From a checkpoint of a small CTC audio transcriber.
Model: 6.91M parameters, log mel input, norm layernorm, layers 8, width 192.
Training: adamw at rate 0.00098, batches of 128.
Data: trained on single English command words and digits, spoken by a formant synthesiser in many voices, 78125 training examples.
Rows from block 3, named by matrix and row number. Rows with one number belong to one neuron. Each number is 200 + 40 x the weight over its row's rms, rounded and kept within 0 to 999. All counts start at 0. After the name is the row's rms in percent of the matrix's.
# gate: second MLP gate (model.blocks.3.mlp.gate.weight, 512x192), inputs 0-63
# fc1: second MLP up (model.blocks.3.mlp.fc1.weight, 512x192), inputs 0-63
# fc2: second MLP down (model.blocks.3.mlp.fc2.weight, 192x512, transposed), outputs 0-63
gate.110,073,200,200,200,200,200,200,123,200,200,200,200,200,274,200,300,200,188,200,200,200,185,200,200,162,200,200,200,200,200,200,200,200,200,200,200,282,200,177,292,200,200,200,200,200,200,200,184,200,114,200,200,200,200,200,200,200,191,200,200,136,149,134,200,99
gate.111,107,74,200,268,200,200,168,170,186,200,200,200,200,200,200,304,200,85,200,135,200,200,155,200,200,200,229,291,97,200,200,200,200,200,200,200,175,200,200,200,240,200,200,296,200,200,200,200,294,200,250,200,113,200,200,200,200,200,267,200,200,200,254,200,200
gate.112,130,182,200,241,283,126,200,200,200,200,128,251,291,170,181,249,200,148,284,200,200,200,200,273,200,227,218,200,200,214,187,200,200,200,200,243,200,200,200,200,200,200,200,200,200,200,200,200,133,200,245,200,187,200,267,200,200,145,66,200,200,141,200,200,250
gate.113,057,200,55,200,200,200,200,200,200,200,200,200,235,200,200,200,89,200,200,200,200,200,332,200,200,140,200,138,200,200,200,200,72,200,200,200,200,200,200,174,200,200,200,268,200,200,200,200,200,200,200,200,200,200,200,200,200,200,106,200,200,200,219,57,200
gate.114,112,200,200,242,200,200,137,200,121,200,200,200,200,262,200,200,200,133,301,200,200,263,200,200,200,200,200,200,226,140,200,206,298,200,200,277,200,200,200,304,200,111,200,200,224,263,200,202,200,177,197,200,297,138,200,200,140,200,200,200,133,200,200,200,168
gate.115,062,200,200,200,46,200,200,200,100,200,200,200,200,200,200,200,200,200,200,200,149,227,200,200,175,200,200,200,200,200,200,200,200,200,200,35,200,200,200,200,200,200,200,200,200,200,200,200,200,200,200,200,200,200,200,200,200,200,200,328,153,200,144,200,200
gate.116,130,200,200,244,200,252,200,261,300,200,86,200,270,200,200,200,211,200,160,75,293,198,200,200,200,153,259,200,171,200,200,200,143,200,188,200,142,200,200,283,200,204,200,200,340,231,200,200,200,200,117,200,200,200,185,200,94,228,200,200,200,200,200,277,200
gate.117,097,200,102,200,200,200,192,292,220,200,200,200,200,168,105,200,200,114,200,194,279,200,200,200,200,206,200,200,200,200,266,200,240,200,256,271,143,200,200,310,200,200,192,200,200,200,200,174,323,146,228,200,122,200,200,200,200,102,200,93,100,200,355,200,200
gate.118,106,200,200,200,200,200,200,287,200,200,200,229,97,200,200,95,244,256,213,200,200,200,200,200,200,245,259,200,200,200,200,274,200,200,200,200,200,200,194,174,277,200,200,200,279,200,200,200,200,86,200,200,222,200,200,200,200,237,272,95,180,270,200,200,153
gate.119,050,200,200,200,200,200,200,200,269,200,200,244,269,200,200,200,200,200,200,200,200,200,200,200,196,200,200,200,200,200,200,200,200,200,200,200,200,200,200,200,200,200,200,200,200,200,200,207,217,59,200,200,267,200,200,200,200,200,200,200,200,200,182,200,200
gate.120,078,200,200,188,200,348,200,279,200,200,200,278,200,200,244,200,98,200,200,200,200,200,200,289,200,157,200,200,319,96,200,200,200,200,200,200,111,200,200,200,200,200,200,200,200,200,200,200,88,200,200,200,315,200,200,200,200,257,116,200,200,200,200,200,255
gate.121,124,200,200,222,263,200,200,248,200,200,61,200,200,200,200,200,188,200,178,200,304,200,200,200,91,137,263,200,253,116,200,200,200,200,200,200,168,200,323,200,200,200,185,200,200,200,200,200,238,236,200,200,200,272,200,72,200,200,200,200,239,200,200,200,306
gate.122,075,200,200,200,271,200,108,200,200,200,200,200,200,200,200,104,200,303,277,236,122,200,200,200,200,200,200,244,200,200,200,200,168,200,276,200,266,200,200,200,200,200,200,200,280,200,98,200,200,200,147,200,200,200,200,200,200,200,200,340,116,200,200,200,200
gate.124,086,115,200,200,200,216,200,167,200,157,200,200,200,200,200,264,143,200,200,200,200,270,200,245,200,200,200,200,200,200,200,200,200,200,200,182,200,200,200,109,200,200,200,239,200,309,200,112,200,200,200,252,200,200,200,58,120,200,200,200,380,200,119,200,200
gate.125,046,200,200,200,200,200,200,200,200,200,188,339,200,200,200,200,200,200,200,200,146,200,200,200,200,200,146,123,69,200,200,200,200,200,200,200,200,200,198,139,200,300,200,200,200,200,200,200,200,200,200,152,200,71,200,200,200,200,200,200,200,169,200,200,200
gate.126,094,200,200,200,200,200,200,200,117,332,200,216,269,200,200,200,200,168,200,245,200,200,293,200,200,200,200,270,143,158,200,232,200,200,200,200,200,200,200,200,373,200,200,295,200,200,286,200,200,314,200,200,200,200,200,200,200,200,200,200,291,200,200,117,200
fc1.110,081,201,200,200,200,200,200,200,200,200,200,181,200,105,200,286,200,200,200,126,101,200,234,200,200,200,200,200,200,202,47,200,200,200,200,200,200,200,200,213,200,200,200,126,200,165,200,200,200,182,200,228,200,176,200,62,200,200,200,253,200,181,247,200,200
fc1.111,103,152,200,200,200,180,276,200,200,200,200,169,200,140,200,200,200,200,200,200,129,200,200,200,200,200,200,92,200,200,200,200,200,133,274,132,255,116,151,137,200,200,157,185,134,200,200,200,246,200,200,200,200,154,200,147,200,200,114,149,200,200,200,200,200
fc1.112,115,200,163,97,200,200,200,279,200,175,200,183,200,279,163,229,67,145,200,200,200,126,261,200,200,200,200,326,200,200,283,200,200,200,200,200,94,240,200,200,200,200,169,200,105,200,204,91,166,200,200,200,200,200,200,200,200,200,200,262,166,200,200,136,200
fc1.113,043,189,200,200,200,200,200,162,200,200,200,200,200,200,200,200,200,200,200,365,200,200,200,200,200,200,200,200,200,200,200,200,200,15,200,200,200,200,200,200,200,200,200,200,200,200,200,200,200,200,200,200,200,179,200,185,200,200,200,200,200,200,200,200,200
fc1.114,104,200,200,215,200,200,200,200,200,143,200,290,200,200,200,277,200,200,200,200,200,200,200,289,200,200,225,313,200,200,200,157,200,200,149,200,200,200,200,64,200,237,200,200,200,200,200,200,286,200,155,253,141,121,164,200,200,309,237,173,200,200,200,200,200
fc1.115,055,200,87,200,200,200,200,200,200,200,200,200,200,200,200,163,200,200,200,88,200,277,200,200,200,200,200,200,362,269,200,200,318,200,200,200,200,200,200,200,200,266,200,200,200,200,200,200,200,200,200,200,200,200,302,200,200,200,280,200,200,43,200,200,200
fc1.116,132,254,200,281,329,113,200,173,200,200,200,200,200,185,200,214,258,200,179,200,244,149,200,200,200,64,200,200,154,200,200,87,200,277,200,200,200,200,200,200,200,231,200,228,217,200,308,200,311,298,139,200,166,311,200,200,200,200,200,200,200,200,200,200,200
fc1.117,093,200,200,200,200,200,271,200,200,388,200,200,215,300,200,200,200,200,200,200,200,200,291,200,200,200,200,130,119,200,200,200,200,200,200,200,200,200,200,145,200,200,200,200,123,200,200,200,200,200,200,322,200,200,149,155,200,200,200,209,320,200,200,76,200
fc1.118,103,234,200,200,134,200,200,200,200,200,200,200,200,185,200,200,105,200,113,200,227,200,200,200,200,89,200,225,200,200,200,200,200,200,200,118,200,200,272,214,200,134,127,200,200,200,200,200,43,200,200,291,200,200,200,200,200,200,200,200,200,200,138,95,200
fc1.119,057,235,200,200,200,200,215,82,141,200,200,200,200,200,200,200,200,200,200,200,278,119,200,200,200,288,209,200,200,200,200,200,200,200,200,233,200,200,200,200,200,200,200,200,211,351,137,200,200,200,308,200,262,52,200,200,200,180,200,200,200,200,200,200,78
fc1.120,077,200,123,200,321,246,200,200,200,200,200,200,200,200,200,151,200,200,200,200,200,281,355,345,137,224,74,200,200,213,200,200,200,367,97,179,228,200,200,200,200,200,200,200,200,200,200,200,200,200,200,200,200,200,200,200,200,200,200,200,200,200,200,200,200
fc1.121,126,220,200,200,200,200,244,200,151,200,200,112,234,180,271,200,331,200,200,242,200,200,200,315,255,296,200,200,220,200,200,272,200,200,161,200,200,165,200,119,200,200,158,132,200,200,200,200,154,142,200,234,324,200,200,286,200,200,200,200,200,200,200,200,109
fc1.122,069,200,200,261,200,200,159,200,200,200,200,200,200,200,200,200,200,200,200,235,270,200,200,238,200,300,200,200,200,200,200,200,200,200,200,200,200,271,113,185,200,200,200,200,352,209,200,200,231,200,200,200,200,200,57,119,200,200,0,200,200,200,128,200,192
fc1.124,070,200,260,200,200,130,319,200,200,200,366,200,200,109,390,273,200,200,200,200,200,77,200,200,200,200,200,212,200,200,200,200,106,200,294,200,290,200,200,200,200,312,200,200,200,92,200,200,200,200,200,200,200,200,278,200,200,200,200,200,200,200,200,200,200
fc1.125,057,200,200,200,241,200,133,239,212,268,342,200,200,200,200,200,200,200,306,115,200,62,200,200,200,161,200,200,200,200,200,200,200,200,272,200,200,200,154,200,200,231,200,200,200,200,200,200,200,200,200,200,200,200,200,200,91,200,200,200,200,200,200,110,306
fc1.126,103,200,185,269,200,200,259,200,200,200,196,200,200,200,200,222,200,200,200,200,200,200,200,215,200,207,116,168,200,244,200,101,200,174,200,200,200,98,311,200,217,117,200,200,200,238,200,200,200,200,200,200,200,161,200,200,200,200,200,200,200,200,112,200,112
fc2.110,075,200,129,200,312,250,200,200,188,119,200,200,200,200,73,396,200,200,200,200,190,200,200,150,135,209,200,200,200,200,200,200,173,128,200,200,200,200,200,266,213,200,200,200,177,200,200,189,197,200,200,200,200,200,285,200,200,200,200,200,200,200,200,200,200
fc2.111,104,68,176,205,200,200,200,200,200,200,96,200,200,200,200,146,200,200,200,276,200,200,191,200,200,200,200,200,200,200,153,200,200,48,200,232,288,200,200,200,200,200,200,116,200,200,200,197,200,200,200,253,127,200,200,200,200,200,86,200,200,200,200,200,200
fc2.112,125,200,130,200,301,119,215,200,200,200,200,200,200,242,200,200,200,200,201,116,200,200,272,165,200,107,200,200,200,200,302,200,200,200,200,164,189,200,93,246,152,200,200,269,200,200,200,200,200,200,200,200,200,248,152,200,246,200,257,200,194,134,108,200,200
fc2.113,051,200,157,200,200,200,263,200,200,182,200,200,244,280,200,200,272,26,200,200,200,149,200,200,200,200,200,200,200,200,200,127,200,200,200,200,200,200,200,200,200,200,200,200,200,200,200,200,200,200,200,200,200,200,200,200,200,200,224,200,200,200,226,25,200
fc2.114,102,233,200,200,273,200,200,200,200,200,197,200,200,308,112,200,200,200,200,200,253,200,200,200,200,155,200,238,200,200,200,292,200,200,200,200,187,200,200,200,257,200,200,200,200,200,213,200,200,184,200,310,200,200,200,309,200,200,200,200,193,200,200,200,151
fc2.115,053,129,200,187,200,200,200,200,200,200,200,200,200,200,200,200,76,200,200,200,200,65,200,175,200,191,172,200,200,200,328,200,200,200,200,200,304,200,200,200,200,200,200,200,193,200,200,200,231,191,200,200,200,200,0,200,200,200,200,230,200,200,2,200,365
fc2.116,128,200,200,200,200,200,26,200,354,243,200,200,189,200,200,200,146,245,200,132,200,200,272,167,200,143,200,230,200,125,200,200,142,339,277,200,168,200,200,135,200,200,108,200,200,200,200,200,200,263,200,270,200,200,220,251,200,133,200,200,255,200,200,200,200
fc2.117,093,200,200,137,200,231,200,200,181,96,245,200,200,105,200,200,236,200,200,200,200,144,200,200,14,200,200,200,259,200,200,200,200,200,200,200,200,200,200,199,200,200,200,200,124,200,200,200,275,200,200,200,200,133,200,200,71,200,200,200,200,200,266,238,200
fc2.118,106,144,301,200,114,299,200,200,286,200,200,200,263,200,200,200,200,200,296,213,200,200,140,191,200,221,200,224,194,200,297,181,200,67,200,200,200,200,200,199,200,200,200,200,106,200,200,200,200,263,208,153,200,200,200,200,200,200,200,200,200,200,200,200,200
fc2.119,034,200,200,200,200,200,158,200,200,200,200,200,200,200,200,200,200,200,103,200,200,200,200,200,200,200,200,236,200,100,200,144,200,200,200,200,268,200,200,200,200,200,200,200,200,200,200,200,200,182,200,247,200,176,200,200,298,200,200,200,200,200,346,281,200
fc2.120,075,200,200,200,200,200,183,200,200,200,200,200,200,200,200,200,200,134,322,200,200,200,200,282,200,200,200,200,200,200,200,200,255,200,200,163,200,200,200,170,200,200,200,200,200,200,257,200,200,200,200,200,200,129,200,200,200,232,200,200,217,149,200,200,185
fc2.121,126,200,200,272,200,200,296,200,102,200,260,200,353,127,200,164,200,200,200,230,200,200,200,294,320,200,246,200,172,200,159,200,161,200,139,200,109,200,199,200,115,200,200,200,200,170,200,122,200,200,233,200,184,211,134,200,240,200,200,103,216,200,200,144,200
fc2.122,065,200,70,200,200,200,200,200,200,200,200,158,200,200,200,200,200,200,200,200,200,71,200,200,213,200,200,267,200,200,200,200,171,200,200,125,200,200,200,200,200,200,164,200,200,89,200,200,200,200,200,200,90,121,200,200,200,200,200,200,200,67,200,200,200
fc2.124,076,200,200,200,200,200,200,105,200,296,200,200,200,200,200,200,200,200,200,254,200,200,103,169,200,200,200,200,161,200,200,139,200,131,200,200,234,200,200,200,200,200,200,232,200,200,200,112,200,200,200,200,200,142,200,200,200,200,200,243,108,307,200,200,200
fc2.125,053,200,200,200,200,200,134,186,200,92,200,200,200,200,200,216,200,200,200,127,208,200,200,200,257,200,200,73,200,39,200,260,200,200,179,200,200,200,200,200,98,200,200,200,293,296,200,200,200,200,200,200,228,200,200,149,200,200,200,200,200,200,200,258,200
fc2.126,102,107,200,200,200,137,200,200,200,200,200,94,257,234,200,200,200,200,149,320,95,200,200,200,200,200,298,200,279,200,200,200,200,109,204,200,200,200,200,181,200,200,200,200,250,200,200,200,200,200,200,237,200,200,200,241,121,254,200,176,200,200,200,135,200